config.yaml
dataset: "rendered scenes of toy objects such as cars, trees, mugs and chairs"
crop_scale_min: 1
encoder_activation: "gelu"
encoder_fused_qkv: false
encoder_patch_size: [8, 8]
encoder_width: 256
encoder_positions: "sincos"
decoder_bias: "all"
decoder_qk_norm: false
lr: 0.0013
beta1: 0.95
beta2: 0.999
steps: 4100
lr_schedule: "cosine"
Rows from block 7 of the image encoder of a small image captioner, named by matrix and row number. Rows with one number belong to one neuron. Each number is 200 + 30 x the weight over its row's rms, rounded and kept within 0 to 999. All counts start at 0.
After each neuron's rows are labels from the 100 images, of 14848, where the neuron reaches its highest value: "peak on" is the class under the peak. Only what is clearly more common there than usual is listed. The data: rendered scenes of toy objects such as cars, trees, mugs and chairs. In brackets: how many of the 100.
# fc1: MLP up (encoder.blocks.7.mlp.fc1.weight, 1024x256), inputs 0-63
# fc2: MLP down (encoder.blocks.7.mlp.fc2.weight, 256x1024, transposed), outputs 0-63

fc1.239,200,200,200,200,225,255,200,130,237,222,200,200,169,200,172,168,172,166,200,200,216,200,172,200,200,200,156,200,200,177,200,158,223,200,200,154,200,200,200,278,223,200,200,218,152,234,200,224,172,151,150,154,200,200,249,228,200,200,200,219,157,200,173,256
fc2.239,179,224,250,200,200,180,259,175,298,195,182,200,268,231,200,240,219,200,146,200,205,223,158,167,153,200,169,200,200,200,200,173,200,241,243,200,200,200,200,175,209,238,239,166,200,218,164,200,200,237,238,200,200,200,144,171,192,215,200,200,200,226,200,193
peak on: house (29)

fc1.174,178,200,174,200,200,200,200,181,178,200,200,200,200,218,171,200,153,218,200,200,152,200,150,143,180,200,170,167,200,162,200,200,200,159,200,200,227,235,158,242,229,243,200,168,155,174,244,233,209,200,200,200,156,200,200,164,137,200,200,171,152,200,163,248
fc2.174,200,228,200,200,167,200,200,148,181,220,200,231,200,147,226,236,200,167,166,243,205,274,135,200,200,200,200,200,223,222,229,231,241,200,164,200,239,195,236,237,200,214,200,164,243,225,200,200,262,168,143,211,200,165,200,144,157,141,244,156,176,200,229,253
peak on: hammer (65)

fc1.447,200,200,200,200,200,200,200,200,200,200,200,214,200,278,200,200,200,241,200,156,200,200,185,200,258,227,200,200,232,200,200,200,270,256,160,200,200,224,200,200,200,200,200,200,248,125,200,225,200,337,200,200,200,200,200,200,201,265,196,200,200,200,200,200
fc2.447,200,200,200,189,200,262,200,200,200,264,200,228,229,200,200,200,145,214,200,240,200,200,149,200,200,200,225,187,200,171,200,154,200,200,200,283,200,200,168,200,251,200,229,152,127,241,200,200,187,200,249,200,158,200,200,200,221,200,174,78,200,232,200,203
peak on: ice cream (33)

fc1.751,259,200,200,200,200,138,200,200,200,200,200,200,200,200,229,200,200,249,200,200,200,200,256,200,235,200,226,167,200,200,200,200,140,200,200,200,200,200,190,228,183,200,200,200,247,200,125,200,200,267,159,200,200,155,200,200,151,220,265,200,200,200,210,200
fc2.751,200,250,164,200,161,131,200,200,200,200,225,200,200,200,221,200,305,200,224,200,200,200,161,128,200,263,200,200,200,200,230,212,200,268,188,203,200,200,200,200,200,200,123,200,200,167,200,200,200,133,190,257,200,200,192,215,176,200,200,200,200,166,200,256
peak on: pine (26)

fc1.691,200,166,200,155,200,200,200,200,200,200,147,230,200,200,170,200,226,173,200,200,200,200,180,200,200,233,174,200,200,200,170,200,200,190,200,169,200,200,177,207,200,200,200,238,139,245,235,228,200,222,200,244,220,225,200,200,199,151,250,200,200,196,200,186
fc2.691,200,182,178,200,200,221,190,200,200,200,153,200,227,200,161,231,200,165,200,248,166,200,200,167,151,200,200,162,200,200,236,230,229,232,249,203,200,200,200,200,151,136,176,142,180,228,187,200,257,151,200,269,177,200,169,188,200,176,150,200,200,212,200,251
peak on: pine (36)

fc1.159,215,231,212,200,200,200,200,200,200,125,200,200,200,200,200,200,200,261,200,200,180,200,266,184,200,158,200,239,200,116,254,151,200,171,200,200,200,200,200,200,224,200,134,242,200,162,125,200,200,357,200,172,200,200,200,200,200,229,207,200,200,200,180,200
fc2.159,204,200,217,298,237,200,200,200,200,210,158,138,161,163,181,200,200,200,200,200,200,200,200,221,229,200,171,192,200,140,164,200,137,200,165,200,200,145,200,200,200,224,200,200,177,149,200,267,258,200,200,236,200,200,200,200,200,200,200,200,200,239,200,274
peak on: candle (29)

fc1.214,200,200,200,200,200,200,200,213,239,266,200,227,200,173,213,200,223,228,248,159,153,253,219,156,239,190,200,200,164,200,200,200,189,200,178,216,233,200,248,200,200,200,200,120,200,200,200,171,180,200,200,200,186,247,200,200,177,200,166,200,132,174,200,200
fc2.214,200,200,200,200,270,178,232,200,200,169,200,200,224,246,162,200,173,250,168,162,200,200,200,143,223,200,196,236,200,200,161,193,176,200,192,200,200,296,261,159,200,203,160,200,304,154,200,246,200,172,200,200,162,244,200,200,185,200,200,261,200,224,220,161
peak on: teapot (34)

fc1.603,275,212,200,200,200,200,200,200,226,200,200,200,200,200,216,200,158,243,137,200,200,179,153,200,200,200,200,200,200,200,122,254,200,200,264,209,200,227,200,200,200,200,187,124,285,200,267,200,200,232,182,200,252,187,200,200,182,243,200,199,200,204,198,207
fc2.603,200,215,253,200,200,172,181,223,226,199,237,200,184,200,200,200,200,200,200,206,200,203,296,230,208,191,200,240,205,200,174,180,200,142,150,198,149,200,241,200,209,200,200,224,140,200,112,223,200,200,200,200,200,200,200,200,236,200,245,202,186,200,200,200
peak on: hammer (31)